{
  "hop_length": 160,
  "activation": "relu",
  "expert_mlp_ratio": 1,
  "layers": 8,
  "ema_decay": 0.999
}
Rows from block 4, named by matrix and row number. Rows with one number belong to one attention dimension. Each number is 128 + 32 x the weight over its row's rms, rounded and kept within 0 to 255. All counts start at 0. Numbers have three digits each. After the name is the row's rms in percent of the matrix's.
# v: attention value (model.blocks.4.attn.v.weight, 256x256), inputs 128-255
# proj: attention output (model.blocks.4.attn.proj.weight, 256x256, transposed), outputs 128-255
v.168 107:027157191131204141104000098124129127128114157074123126125137181123128110125140080128107078132168128180116127183146125124140155086142127138141082131146104143165129128154129163146118127147062116154168168139097134142128205133128129048129121128157130123092086137097120165038126122079070126127127152131131112128129104141140228147127129179190071137082121128132129176095072129147119054065115
proj.168 129:130105127136161131142134022114190119164117156117129126120125130119163080124116079108134126130136129124130175120168125140126151122092145001233129141072106022127207128126084126131159139061129143138197128115141104135066114089089109158092126129088125126128159130130111123128131123127137129132093152130124127128084142127125096068163133094127127132131183161075127210167155134114130132127037
v.169 075:148150100127195129132127051106079128127125132140128255118096132142128133126088128139097125132129098126125129149136131128158127130131043145092125129096107128147134129123131128134091128051178093085137131149129129126101137022126134138094138114170153111255131117138099125157124137148184128124209104144187125044127128087185129123161094158043146126193145147123129124125105052126173131152124
proj.169 065:134122142128141087123131129109142130110118134130114080123127128123085123140144113132182186109129121130118088121064133114106146102127130190073108166121131135128120157125132127123085104127106133131056103149125106129218153135132027114139130113072129124054109152199109156130133125141112127126119100142112140121142169146157135176132111082205139089096130147200139129136148116084140132123147
v.170 084:127186138130125068219187175110116096097133095113135129134144127130110125158155111130186149121134113137156113140191128096123128189126048136132127128130099217141143129128159078126128091142092071139132129132128102173098147129079114110125139145158125165067128179128119125034108121219145082124123131120127153130208152096064096147066112186130131128135129122130082170128124137127134157197132
proj.170 061:081133044163169134128115119132140132166159170184136111092128127119124103158069115114119086129140126100076154104128096113135181129089140133125124207124125065120166048138127136146220114031210172187163095086142136132060117120150114162134124127116144113126099125124117128133121171121161121172161137115221127092084131126149131061130156128154152097168125134091129141161175137135134114097128
v.171 088:156129128175129153128127129234121129129087122114100083125111128074160127134022127101026140144130127129125129150136131129184128124166129124140171162150155130154131178061148115137166145118128177150171084083128093119114151143144132129129134053141086126124125135159071115126132206127128084124132122114122135134131129127122125105126131128118176088103109150128132115129158132130049129073133
proj.171 086:130129174123126041166119139058113130120178154125165126161162130158120133172097140175133148066113107140154072135079126076124154066117151181125116126131073114123129148136128171134117064139113146113131120167162140131133129129130170142140093142117150127098179129132101152122109086125146134129230076096117122118123126146137113197129122128137119117085140051137129145115110088107166034115071
v.172 084:134120184082125095113186054128120152179138162124094141165076103131019000128179237127127117121127131116126072123130130114114107096141132164172128155163182114128160064138111112074090111126129035128108117121136140050150104127126098040124230110185128130128136101154169130152124153101148197130133058157133128098179094138128128231089064131147115147161154172128128127131128124129161132129104
proj.172 081:126132076134066128174108132180102144120106089126141133092154190097138158138124109170155132121000100132124097159084131131164125134126130121125124119095127170123114130144101145123142084135200165135216130089118126128124187208145144122127129132167148175071176114110133137128131130152122130123079107134179121118105134129117129054109182094134083110021117115128123098106104131107082164146191
v.173 104:127119244134127127112161122171175124117127195142124104161120145095130128104122171123062148133134109128148139145104121128126083173152065127132114129127067183205120128140143128128126096124135139133108126124125152092154127127129222152080198091165130116044164131129131194036127131102126127153136129142129128093128143119130122148149150128113112132134136097140115126156125132128127048123114
proj.173 117:126093069138133242161118181054127196185135069136123156126111130095033130085127131129126086131127152140126123126156120141138135133117142085129113147116128104125159165127114114237140127113136130115123137095129144112081081138150122128116136167135133098211108075133136106133136172124130042129130130127130151124118123173161113127104128132129212141152117212125141143114128093126130128129140
v.174 082:149126156126127069147130122098071127111122128124132121100110117151160127128161126128144102109129174125130071075127129235117130079177120140143156121113160155128129127125112194124054132128127064132103178138092124126128128130112163117124126130175201013156187131179165232137125135083127131128125129088125130255128128150128181071130099118083141079141123199144126156088124128093126060234112
proj.174 066:154139129134103135057154125249075124147145166138126168152118134124106107136129122118125166150144065158112108170129122085128135205137140116136126134210206078130077129152121110125109066103162205108134123127125135128198120118149126067125125100120130192095130139135116094130122107132127137134123133147150121105150128072090148172091119118113074155194134012185122115129133125096120135171138
v.175 088:104127158127126130099141126128196126101183069130121054129211254090081097127117129127129130121143190140136102170108116120141123135127134122128128185127101170136118131122151138083127175158106156128167103238094126118128130127185111136116125112046127132111128127128118134127129085159139129127127131124111125089128124104155127110128156123126126176130168092141100130118129094087120134194105
proj.175 094:043131134134153152166137121046151129128124137130075131087104116157123130116148143105128133199183177068114147135167127169131105134094128098148126126160131141146180148117125107152145156112125101119146202076127126131098024158108063140114147128134126088209125124168126040129132173129124127105129151126110184147132089140148131124146120126125170127136105189127128165126090054184122106119118
v.176 112:171128126120151127131127102150108124163131130167141158126156081089128111105145124132116119166097063126154134123218090166026145127138017203127129190130163104096134134128104129153127126130136120088137156086129124117128158134128081093137132143132131127144129127138131168206071135116087102126115129241128128128164130147128144239128129115141129139172120128100135142114128153118129126127142
proj.176 133:130200128143081127141127050255125118050110159126129093124146236126248128147126125125149130126125124108137131130126147122127135126134129040140131089088130193139093127126159137094125170140132127097154115135138115128148153124123128131120129125128108141094153202065123154127159077147123163147093092131125078122134104072104093121131132167118088060076220112122119061161148160094133107126121
v.177 093:129136145131125135015133129176121129132110115132153155026064099186110115128131123185198121129130128130107142112132101122128142124097131111120124116129118124129129124126128128191125093120081131129138130134114127057145158121104189130127075127124091072123133130119101128118131069129128151174152211081123100122126105114145128000156064144096136133126096148129128064155105148129107127146141
proj.177 066:041127166123128080076152157089103108193189135131085079131099168185135091134129121088135192128179139142177125132128133158112114107161098141121172130133126120088164203175130125084108129131107106125080138113144115110125079120123091125085129131148123100125161125154126057128092146125130130139143107173140130162140128148108120255159131129132114134143141033139108163113121059098123081121122
v.178 092:138191138145139102126129128054177095164109133122132115124160134126186130152075145134128205126130128121111118153117106230128078129134094133159127127148124116144128128085068130159127132120114059179179114128127089067128134126129143134130104120116102131113121126032117140108069133116117097177114128128133130129153115148024153136106100127018070101148152144147140101116170137093109127124117
proj.178 071:128098136129175174143127138120129114122127082138149152103148123115125101138127130206118085132102174120095051104137129139133175132143204126094122152108121127100089144133142117146114115159125085151101131110138138114100126116147064168127154132199113050133140121125154084136152125145114127142118151131131079115082105120148055126127122188186224213116130141141122152087138158097126145085131
v.179 089:124114078137116095106178150131130123082076128109131147117103143123140201128125128129132129207027128077132128133170128128111132134125136127097073128125126165090178128130139176127167117086131128126132126203118144130129099128161130112129124255175128125133156128130129127102131122164128128128123079130103128123129128153132124123126081195107128128091118126095134158129134082162106133129128
proj.179 079:128145147137203187077096128128127107131115114134128000154139132123199107123135124117118127105129147089107166092159126152139120095126085031134170050135139108142121127123131044132129241147090111094123097132129129122049126063105134132119124125113156088137087130047136126133132126106126155136131111156132129122126101124117123106152115152112138128152173130134112128133137148115120117066070
v.180 098:126127124139127126127127120141179131128063131128149227129194140133142143136100097127130132211133128197130108138074128080149127134149114126127163080056128170133123128169129111166129090125129128127128046174121128130116080129135129145124134093124128127122111127128174107120104109133200136127184125123134165120084122127126096073125138129126118118107176135074187072150128125123147134090107
proj.180 109:138099125086134000133070183056171124131141126101126153142126071138037126176141151155119099146128133141109117119093101147129128133128131233100120171138110123129133101134127150118138057128125131225058127145128189131128135218137123125152127128114134120130150034193183146127128182133133113127165149121128134128117133168140137186113095053195154125135018129147177149111124101181130129131132
v.181 101:121128110127129069117128108123122084104112124091196137114129144074128114133140125128126136078111200160178129140138103051167131162111123128100122130130162105140149129117128191128124146067132125193187073136143172124093134128127112140127126127081142135092098058129135130150134204116129136128080127224132125124079128127150127129128126019066084031163129044190000138100194154118117202139161
proj.181 104:100128147139135149171139129126083131062129133121119124156133160199210130092102154124128146125179138084132127247135127135124127129124136054128111143137134187139098195121144103134126128131127116060141222129128122154143072130069058151124169140135093121160128223119114101125126131130096130100131129056127155126135052105145125091157127167131113142055118131116125129167111060131128140103131
v.182 095:067141130130111162186120089153129067128140119131165081128124127150255124227123081173111127097170128162072110138127130128129139129089127127182125129127179237129128132118141162156123129167077105128119145080096107178128110145108130127127117128235132119156125067114092094132119182197126127132129100128099119127120152128099069139141147066159130127127099145143169091140103130130130094108108
proj.182 081:154134090121113170116115128123152120186094166124171134161038143025091139108125088063131073080122137140190129111143116106137126144098142132138125161111144000148130043125129166154133131097156155134150116113168126123130128129179140155124095118072134226127138120126057143129147101115192102125130195122120130152129186129126106067127129133129147094119134113096133141127135177125128169179138
v.183 096:176139133133090153100114150112133127128126139127168131104126132152121122101154199152101137128105128130128099127129185129209155127128037113140129179078141137149144121142139160127123123199144110130164129124123124125138121184128131106139160129177135123129104137124123035135071129051181043178117129127157193163146110056114147129127092242166096128121109131134137128101124199200134166097129
proj.183 097:132125080150138125144128079140130126160128132128144115116114165048154131152124060093144106123085119105108129097121106118122165107109183116128145163098110089119152067111127137178130169069138138184213038119193110119123126127131130142127096103071130135066202128124119208146146121124139111141115131149065106122099149124129074105132129096131133096131139150054124135189157177096138128124075
v.184 095:214126084126124141119126063183193133131115125143113126093137128124127116120154126134145129126128161197134146127137128128149134128126114125140124124091128199118149068128128064138139129156055097111098129203127089025177128126070129111103124146129132113178133129131086132131227078137129128128149144072074036152128090113128031119124130189132126154118084123135128127135144118121107124128137
proj.184 093:055150157125130028122131119126154120158125165128141132137127046189177118168109128114128143194162074133101140127126126190094118122037124135135131122230124125131139094121102158037155143085074144124161127143115129177109173113107170128064088128129127121108133122205115125112066129119150131123140120126139130149121139143126194112206128088123074131135126085133104103131127078136115108124120
v.185 098:178128161128081136036122140128209131127152127136125065131131125121127126193142125128128152154140128130125133117111121129065216123089140185120127122124146080109127052149137134081076126133123134190118128131121132126121195127080131127127123136128128116129085138149131205129100127098128123161102185150159062104129165128127110202128115123210096148130153126103126090146127000138139128136062
proj.185 089:114141107137099140241130113175127134127120143115111135127161150162133141041115126033131135144123138115131129172159133135121063134116120050186126120140128147159132130113122134111142173098128124067171195117126130133116121137107146127126143127136095129145148173093120121132136141134127127096097126131104133139130102124131182103197137135005118124103113135116130117121077129100097126145162
v.186 093:160126142116089124194118121135119133201127071124116206088032128105133133151141136128147124101125188127145127121128213128129142135132184061117069128069112189150118125122118128137130130134132122124094118164094129108134129127140000127127130186133128130104128119129132106128133126130109176109128108114129148085120101123120088161072122126134161113170128132115131189046107113132128134137151
proj.186 053:079179196147133115124096135159126112068096138126100156131227118239148113124126145131132197142144108120126147170123121192144120124107096114128209115178119139126151215182151111120119127085105093100145152126101134128121199130056180107040136131104158165163125146113127124093127127136132142115153110158131162120146128132117122099178106120106087219120123083128145122145107076169166125128139
v.187 097:126177128100126128070085076095175200146160105129056125126138128119086129128130150091099158121191175131128128124089073072123127134135157103127108134131114059090123091061090121129124129133132154127139115078128127126146123177128113147117016153104124101121192129201130144129137072083129136129156149136181064106139127113122142167161128195078111129088133082128137120134128153123127128143158
proj.187 096:030122134133149147136137115084132134130119132111119172117045121147187126092151125128171071185131200133131141179140127122106092149134138124130117134127144179158130173112118127128125114061083117150134168115130105152130096138113085151129243131150114146138133125134090042126128147127078128099031128120107176118126114132129128109164126124125193209130132181135127130124066128133100163126130
v.188 095:152206124107057048128038128119106035121177136129125107146151128122124122127133107138119131117141104131128131128130094111017108132127125056129058123123154065082150071127134160122128130223137089179101129122101123085128121154127126171043121139128110159086154146140132128161126094136112103096146111045169120121128156127128095140150112157045127128121120092128086130134136128125109115114126
proj.188 089:002127150126201146149133078076209136128072140098140146109081111149158126087155125094139132166205193108127170130174146200139096174091104101130138121152136130176136130102135126118135143101123109129127137132128100151086127140095088129127180134127119149182127132163113088127131122093125143125118185133071182094128120129130141006163124136117144137122121188128129144154104130164118120119127
v.189 106:126138137117140131148106167071130181155164124136070114129127119069128095147132155137180128129129128117120121131128131126132165224124193153125122074056143135077100144127129130077129078168124176127123192166127183120134140128171131123064104162170130045123129115126102173092119085138119125132145134129126229155133129170129136134169134134131115132104128100132128129144129128129131093111127
proj.189 114:143126090130134143094173088138140115165119190071144135142096125121127124094136121042122095129124174136144210081213127113126060135132116121172141124106132111132163036129095126123147171111131104134128091102128122130122129108130130135169132100125132163185099117117128123128128132125188124128072133183107129131134147130119133120158130119065120145184144163117163128133122139128118159152125
v.190 088:035120127115156155151126129116172134126127097140143092127046111155113128128075090126130130068112128114124132169074253129156129118129150144126127077123159140095136107060110128122093155150121099130115201163214136135128128049128157095028086143128150124128172128127139129128147035148073055148088127086169140155116131132129072126130162156173145127126129127052123153149144125101132111198152
proj.190 096:165124136127120122121139112156169120126098171091129136142099115151121130128159118048121124173126141140139197108131118119117057160150102211129162120130126128168151031083124129054134132149113129129114125151104127108136146131130122117194147109138127159134098128116138132117131122167179144126128201204068132133152129125116214129125131119033123101171123084170136125110122130159129127166126
v.191 083:134200105145084123135072134124128188122058128129136160000119129126134136127043115127134134127128129113130111134183144128126107130127128109115127128130107125112127222217212138140144153127116125066131182140128158127172127128131127121142130149141142125142150098153148174145094116107129128130162096122116128095127127172144153120120129130127136010125096150131121152128097098063093146113047
proj.191 078:125121139132140131086130117148139125126118156169181107195136133107164124125219079111129092130126120134007143107130115139124152097147124173119147112139198129140123118138149124166118120121115131220120082120138127132158232090098115134110140098002120180136044147143064168133133099117131103146094119150133124088141132113100098087144072115127133142136172155145126096186143206126127111103096
v.192 103:131147191129147127128130072047208109100128133083029095029214127126137189127124105137121126124158140121132128119122116106128109065108125160104141139130105115255101160106129127021156125156139185137159128160128125096128130176128111141186124113134102184127125174132144131125128128117128148129147135132135130165087129162118177136129127123166129128144129075131129135126137164171209123119132
proj.192 102:110117123134094125133130139133012209151238115152122152116000122187133138150094128145126124115161045178162105124096106113126146114170188137137085135114116125074128160065123144132131132126119128116135144132155182131126133137131178114116129224135150084128122117126081128128134161112148167117119123147092127126126125124133153149066182122137152105152117135107127155123167097124133106124118
v.193 118:067138113131126130131120130135106133128129077190147129131128128046113127129196098129194141128116128112170129130066122069103091132110186037124125059125105128122129105143119128101127194057120152147121077162130137126128104134135115133046143167109132108138128152074122185108128111132128129113126128129167119140085111107131120130116128172121123161157134122139125128129130123079097137146104
proj.193 120:137139129082198131012144204132133130137122154126134140192136122176107089130215136096040137114097125130099125127167129146138125150132126152128142200235146156147165130137126052099158085117171096125137209121077128162131085128128137124227149105150107127136123121147142127114112163130138116127180153112107146123131127131126135107158139129133120155138114210162231135128111108126163131138185
v.194 096:124097166164121122120118126104128130149157075144121130103132139127103125108091119126126161075131128127130192173129107128119082125060152129100092165125125137111139127067127141100119129127099129134114128100128163125132166040160161122064119168151128116138135122124209127119128073128126101158133131128122126121129067168174118184128081093131144129127154116126126136121098188084128113088129
proj.194 116:139186124134137128172127084134244125060087162132125123134180123124126131101145133097130124214128127106091093125143169117124117180126079034138138099130127109154153128130128061126181121024129103143130146132099081100127128081130079166126130024143105147122105189129079131129139123131121131141067161154157118128069098115127131121131103178048086105122139146135089101129128133154129130128134
v.195 103:181128122163141143125151135000141128129131147099122084116129128127081127125098133141128115110136128115163113127128127121084120158095094170108126074109129108167161132126120128136076143127122138132137152207129089127127107082127054140090091131152157129151117133127133123159076130127122140115131131130143126126077186116114125124132129110216120128130128112052101192112146016126139077133128
proj.195 122:130163202115113132136155132191040112094194127128121138128082130151114154143111126123130219131135082144137143102108128101151109128255185123125139156131123134115143130108117131119135153127123122127128130125173129084135128172131114165191146109131120139165129123118112129134123141128126139127132134138088130132125115121124135196054229188085127058165150114123104119127128133117115136129117
v.196 119:127085128127121066140151129126093155138123130116159178160110128094134128131130081130126108147019034185073149119130118133127128120121130107131094159153128108130116133120139090144141111126149127049074155159126143158130128131182066133126233127080076129166131091131136066117214142127144129128132124136113053130125127166120118132125133112120091126125062132129146019131083127128084116170104
proj.196 140:101127153176128110125119151083148144147075081235065045125180125114144113127184173169128180115119255124128130135129113164132133095070122139127124086128128132118092203138120122129124086144125123119134092124126113136118128120073226107092086135172188114101130148151084125123128114124127180141137091127164124134154129132124118125176075107147125155012129131127090124134139137133202120132116
v.197 090:111127129097098103127086134112133128102156140063102088107130127151127125124128146127130064124131128179133109143128191134100122143126114160109073200136128100205125139187117142131115106151127120142123139138128146127139122125048088131132116114068148130098125119130194133130129045187122128130090139169137130186108123127097115112129126147153135141129088124146097185082124101127227127131133
proj.197 097:105137121130074120165139118213041139138134174058149155122040113190128138144016138126128122122126129128159131136107128103096103124213142148132137139145121132172192108064112131114091192119101131092135133152196166128133130120136130148131144120107113146224126127101143142122130127123109153108150133116119135097115127130131144172127172126122140085137142130050129138157135105140121106125100
v.198 109:122129142128197103167142130063128126127127204121139136144095127128139167134132129129120099126129128116137125128108092111200153128138134105126078048127126126189084178069087127115128126126123130129122145130128121128133124099133113154123111113131121196131110091126127129117075130127129158127148154109127123129127127130070129128158129128066078113112129128129140128114196124172130041125089
proj.198 104:141068100120104126117107164115104122132113039158029114142126106128154118129123125180111149119132127164167159111120119149128135099131169145124104171124143125124079156142122131132128114164128128098135103135149153107097150140121131090098123148132140054130124133133104175131141122127124112159073129161099134116120123130114114134094127124170255142125133129131077105129123154116134179138121
v.199 102:053147049086127128131083145179124155128096140152082114097197129103124130066090152119153180107205180136120134143128201129139096127071142128099120129129093116150092138110088128127125177141132131131118117109124110118128073126124127101130122084151126127152087121120129049095167086139127128076144153134132156103183126130151133102089182175103101127103202133126125168093131066125129253127137
proj.199 110:152144124128156123104117107130147124129122175035154134145127123096132124196157118139120036142092027126082127105128178120122136131114126122132130130137159134176127112189127129129111139130118130119122095144128151085166149093169067142133128080010127177124088126099132157128127126124128075126109125122107129093112146138129127129129120106146145127255136150132222125128150117129136125125125
v.200 112:140080130160144137150130089093203119110128184000091111096164166127109115109125228125126096140146120100235098145131120129127132120135175170138132180182089109129121143119106127130176156129125121133142161184124082089128128192128091140132125129146101133121109130135114140061155136115136194130129140124127116139129126174136120151128126151144124141138178204092127128087130128193129120135100
proj.200 129:035127134178125154126132124129000170117148081206120149124038105138141136118104132131119128126124124136124125138123108132129125131149154131095131106126114126081129140129127129143139129112111130133132128115133144126111130105136144092128093131140216122124120100057060050128127152129133146126123085134167128151127126121126199203107159117131128129128130131093091113135140144099126121133090
v.201 099:114139129128124121061090129126053114173129119129189211087074161128220131140127131126230139110057090136123165151137131129126165140141133115131107227116123159141136166129126171134154165116093081124102088064127081129128130123098117126120135116128121114096163138051214095127111115139128079162142128127130119154135064108126136156129129144086110123087165133142136130108134081170194164122137
proj.201 102:126058096119198121100101117122255072142051147127125149141165086108140119114169129202120080127125124117059094127174090190135133081073124122118129139139130110127135179183136116128152096124144145116137118138118134090113126120127123075116109136054104145128105162185127161127128109103098067149109132126140130116124139139120110077125081075187166142101132214135134129133112138108141131109124
v.202 071:150129130150138205121097109122125176128167144076133075167168122139136125129197155131123073127126128119126153132166128129122110153177060129090140168091145114111151150189119175176188146115001132107100094129127173144125103164111143138135106126178126109110094126123125129128160185123113130127107124148132151095124104126178134130131103116128120134130164128131123196124117122118187107138129
proj.202 063:165094129157121137126045131126082120029133092092153133153107113117041129105075129117128123112117125129183120136104122123138107132111132126197134105165122134156106130121126142125134174162164129127111128076133133138201109122155123140079156211113120118153114146123151173127135114122092112118168145041102140133137116136131129124155123146125120062098145126163118154154118132128088179132125
v.203 101:076141126127124131088028155164124102093126082130163131130140132133239127109133126120126122144108107120090108157153153139128126050132110156152255148123176099126130183141099128140171112165157106070127120128128114136125146143161129019133135086138105127129151138126130164122129128129174127109153169128135127126128121124124126114129128130128218150130153144196167115135125060127237126043134
proj.203 113:127077095146130072127127114105146136170181194060170128104119145096114110127033089101201072131142129133221128126119134109130108125065144135174093160060115077129123112151129212162093255144120131147115056126172140142128130149127132112126123166062144128129126066125186130137129128096127085111121137129112129129131183181151118126185129131130086127167124098094196216126127110131072144116115
v.204 100:098135112096135058077122107171174131082127165144114125126086128128107116116128129082136068123173128113121115099128104104101127126115127151134116128199129123099004121128124142126133074139091124130093108118129129122129133159127109128126084184076093125117147129129234134081101121123128127128144222130126094100140063128194130103132128128167128176178193068128107148067128129121128119141129
proj.204 100:057127107132122202112155117131071129074134127102142151185108055155127125116084129085154123137172184131119139136120151125133103145133160126127146119128129116119121120122094066100120182100136135167132148130113108129117115125140126143124140146152115169164083128123000051126126077135067141103091079044186136135093129131088186133130143135086116115151129224130111100150137142159123134121132
v.205 100:128130108128139135163017132162120131111127006094123255128212167114153126114130126128162128037146128091121172127126144125128086119090163128076129063114103127128178134135214128097073114112128148154126135126152124167128133044085128066126137124157129129128074128069128123116232113160127128045137083144120185103169116134133107123128128128176139128122128137128120105198127117121161127085069
proj.205 109:142137105125142080122144085129255124171126252081131150132137115118091122132118115082110110176129078130111128119132189080141129129096120077246126149110151123210129112133117129111140162101159058140132129116131129128120125136124118116135164108092125165130127138172136190129133255133127099131127133146053125112097128157139117114146099129097154129125135150134206174126125122115129133135126
v.206 094:129129125125120145126118131135123149132124076133046076139127132120084073124137151162194127121084128118129140204118130128099035122123118116097166096127120132120137113072127115119129129134088127177012093124115129126126142126125129111127200135139129134167134107127128133128157138132122126164099187126127150121127128128132133059130109138152122204127127184094127024144132129127047127125126
proj.206 088:128147124185131114096137114121154125129143140078130140154133072092061105119087133070129104138157133125139140121172169114118122126121132164129126135127115085111117108127074128122157130129115066166115134131127131126144108130129128137209099123122126168151106130136246127133104143130126145125134107130142108125138126140136113120138105150079057061140140080117172166134132107139136156123112
v.207 102:073108130130134130143089155120132132128132125149000123127083182099111126090100194124137142179131129127131137073072131122134131130126137127127124129093058022199158135116110078110126176099137128129156228165222104126130100128128130128185128111106166180130124134108176134144116072130096127130146129102128114169121147176156094142126146109077089116134122130127126148121078145129122131136111
proj.207 088:140143116084125125136115131147091134077118158172139215121129137138255161232196144190126124084133049136013061121130061128125158099177088109076126162150146187137138143128138133106127098120074105052112140149091160127132163139133103146133138112139112132125126124036106163122150178135184132104119133110125140090116058083118180136108135115172135123136122182134126084129140100098129094099143
v.208 085:207120100133174069130127150095159126112103130081073118112129079126141127128128129176124071139121128071128054134128148133130128096125118128110179186130134104176096140128135098150131127140152130110133122128132117124128126146029126126135087040108103146129127147047136155127129167138128159129074123137144128146093166124072128101127221107103128148132156131153104105125141122124129000112132
proj.208 080:087126123126050118135127129145013135155198146127120120036085137145096167133055138122107167130152126133219138130121118123114113119155158133134080143114056141108126128163140136129125167134125132110126148083206161143126127126130136124133117166103128107185137089151132122132133138129132126122191131143108115173134105122197131183122177181105141105116124000051134111119139113131126134140108
v.209 111:154120126115195127125141118130182122129098120091075125123127083129104129102179080127045135102160094133130124142165120137122049060150138140128102146252051049128153060083118153048130129128121128127139144160127216126124164147092126094149052151129121146176129127128174135127127096098128132206163129113130127132104178128085116045124069158138130128135080126124129128121124061121111128147115
proj.209 107:099145160169115130155103127101076166082120099197114064113154129129148128124129138130128155127142172119140113148126131107123128136127107099153105041121040131139095133111128122129154132117070112119128137134124129126120130039125130227121126141168142115096128130092012116118149099137111182129128132133222055130113077076132133132125124195121126070132150113125000093130152114136160097122080
v.210 093:124128148129123128133079065126132165137046142130126129128128130112129112070128117042130176094167178080146125126129133255128129126121219129129108133068068135117120129125128141117120139102127129127040065102078093150231126146161082123075078105126106113131173163113173121129126116194129127110173137126126123046153133125148122141193152100159118145187127128089133145143175163182129120077072
proj.210 077:151141145097146143128128119136200136123076123113153134121149128128132150130165106178095079115090126156039145133218162140149089121137000130136170105130192197134104130107129088121169057130141106131124130107124142104130238083116126133134140147117135163131127132129106122123135118134122001149099121154105117190123128123131142119115130156048216117070128127136128061120120142095125116124120
v.211 105:128099097146135134121180129089125129123133167122156127163121124153130131186123049122163129137128128126131107121127186127133012100153130036042129154126104128106121136133115130133117169110077122128140140136187120122040121058130152124128192105180132130154103166136125086193121129139137199126129186020165132148095129129128104173192139137107136144135128129127123126159125218176128132153141
proj.211 122:183132121125128127126130167118059128129099104170124143135126172113072148128191135136122155062133080128137098133125097134101127125146153166130129179136132139125120155133135129136127042162135155120104127108126153128231131191121125144112127130122116129128175130131109131129137092127133109131130160130071126109171123127128121071095120142129144081100126119204125111124130088121128164177127
v.212 099:128106129158129161118067127048182127127135135223124123123127080128022120148126102159128124142102196145137129127128125127128050126089128147168117078132136126122141097128173128117130151058128200209112134127125167100132101188129125157101141110119127127135124120099127126122173101114095128130133136129128083087153129148149127140151160146155164149105098115128039162128115127124151157132115
proj.212 095:135166117120137127122135126162125116088132132141124170182141118169147127119160129062091133153082100083079066087123121129185150212167120066154145054124129126162127126134087090049160102102178127134127184118076068134100123123126130146147129114182135127128121127127068125121133171207145155109108141172142146114097105108126162085133117150103086110130127181168126095119132137114090125126155
v.213 096:232152042121186130128188147124131127131172177127120127126053188115127146109096100128186063115174129125133068131123125131125131133114147128115100113176128009169089084058129128126202128129130159146154184133127138088132077133122115136123126157090104132158159130190093107132129132053108150134093171128128122172139129115130170124200128084143124151132143100122124128133152096128080121165100
proj.213 086:123174134130124108112152126137053156126109076167106139143204071147132134130214173109141156129000133127129148089124130133158177126172129160030149125163129208120101130130064076054132110120173176174129138124109111139104189119142152147161125045156132123073128118149099110113086158156121163111140037117111130135098101118083144156128178118123132142132115198131136071123131230122125125147141
v.214 124:127127129128170092125121128117133106021082135103128135050131156126071153128117146141137158060227212079133133128130129108225132133114141129139068128122095124166072054140123128108160162129152134160170129068127127129134092130130138186116142095127124130128130130131105126128212125196137126111148132104144074127217133133184121134161127103117067129126128124136124136130132095149129128101077
proj.214 127:125130083085126171073129124192115132133140132126132158174038051170156128142132128134065094149068074133093130092127119131134126133144121129077141115120174130130145090124122128071132126089123128100162128138129129128128234129166126014160126107131147102106059102108129129132126198124194096118081122171096181129117146167058227172126139065129178140124079182127148112119131140127104118136131
v.215 107:130149123148085119135158129106098137113131130130133100141129100136155143131128193073046182130126140124095152183125125104128098210143129124203131127124178124112125066134062179146132128113138127105126064129128167131128100129126133129130123152114137147055119129126137130247127124129127125128134097132130128108131127113131127128129204153208128128130128042127089129163127099129128152147128
proj.215 137:154132147127106137119119138191069094051128079044220106183120129141130132166184129134207114117095140129137140129126129128125073145147131158054139114128147159126120094106169121128068155190123149112128105175124125133179153152200132154133132109109048120137130125117162130130127099110145126092162127091118128134169127125090134139135165125127091129125123132134129123118126185197100145134143
v.216 085:130099143123131125137157127051128159159135151052121128130127132058235128130127130124088143115157128126174127128158117115129110122120131126166126124128127077088140121049186128126168146120015059130112166127112124153130113131023073162125127087128118125118174158160127124130128129119128127201129133132135127130139171166152159247129127098132117130155125125120128154128104127130130127195158
proj.216 079:121172138105049179129089135183124132126128100255121129142160118141141132121155127127157139159059116122066133165113102123133141200139146125023151068160108194117167134165126109128132082073148180127137151123122093000106123130181153114121142093145131180080126128085090084127132168175130156122130139136144131151120088086118177140055162125123126151107101135109100085085210141168124115133179
v.217 092:091139127078080122100129092111127178116129117235135138134146129117144123242171128120128173124130115122075142128124145125125132127129021062123155121117130146100128166160135070128050154126079129053126126154127128142121133134129137124208136130117188029127130126124126115134121120175168128125120123232136145166113080127126156131104126154121052190118180137149187140128126198195140121119135
proj.217 094:133031087135121155130117133114167107141140133031149149157119126128090107065061112138188010124178136126181142143168126131130113129077140182133124160100131074087121120126131130162121131149139123131105123128129131116143042191131140077127147170118053170197106135157248125134125120121120099129130099056125124116150193161124105094125122079140135148132132132062134167124111155130126173129122
v.218 112:200184140208141201127155130090129101104138129127146125138144128198169090100047179172160098126145128108132131180117127106126064164127137128096157137124152162166118129212176129129135083138129155175138156149112151124210129128127153145129124086064113128121117072129128105117132125131173135101128168128142129115046106123124123143140138147130087158178101170133121130128180172103055125134129
proj.218 112:073130121127132099131167149122078160187132121130123170129128035181120119130088134130120145138126129178197150098115108130111126105146176158145072142124132134144129128037053140087122139127133147130136130127198130209062054160084141121206128164147129065191147122152064124122128192133127178127188115125087149127121130167128131131144134121120174123109127130112142173142130075135129127139108
v.219 098:122173122128133176144129124155051112234130129126169167169054158098011077117128123158121133132072128108136095116149116125128112076128131128101153118131170129095127190135104183124130191127126120107109163153127204128154126196133165124112132137155134128126161120255145150126126143128127126131023144122114085134127123132126138117128126133080129088120132197125113115127122107141201117027128
proj.219 075:124102101186137139129111183038138106103129142101142099164140168113143104127126111124138114120215174112128102123146133129135073128091097137130148129106107020114055108208127127136128119172098112147090118139131108125124124091114120129117057190121138119108125130123120118128131017118132124126103135134255155131128125151150105126135069177150121089126155090121134135137139175164143194121102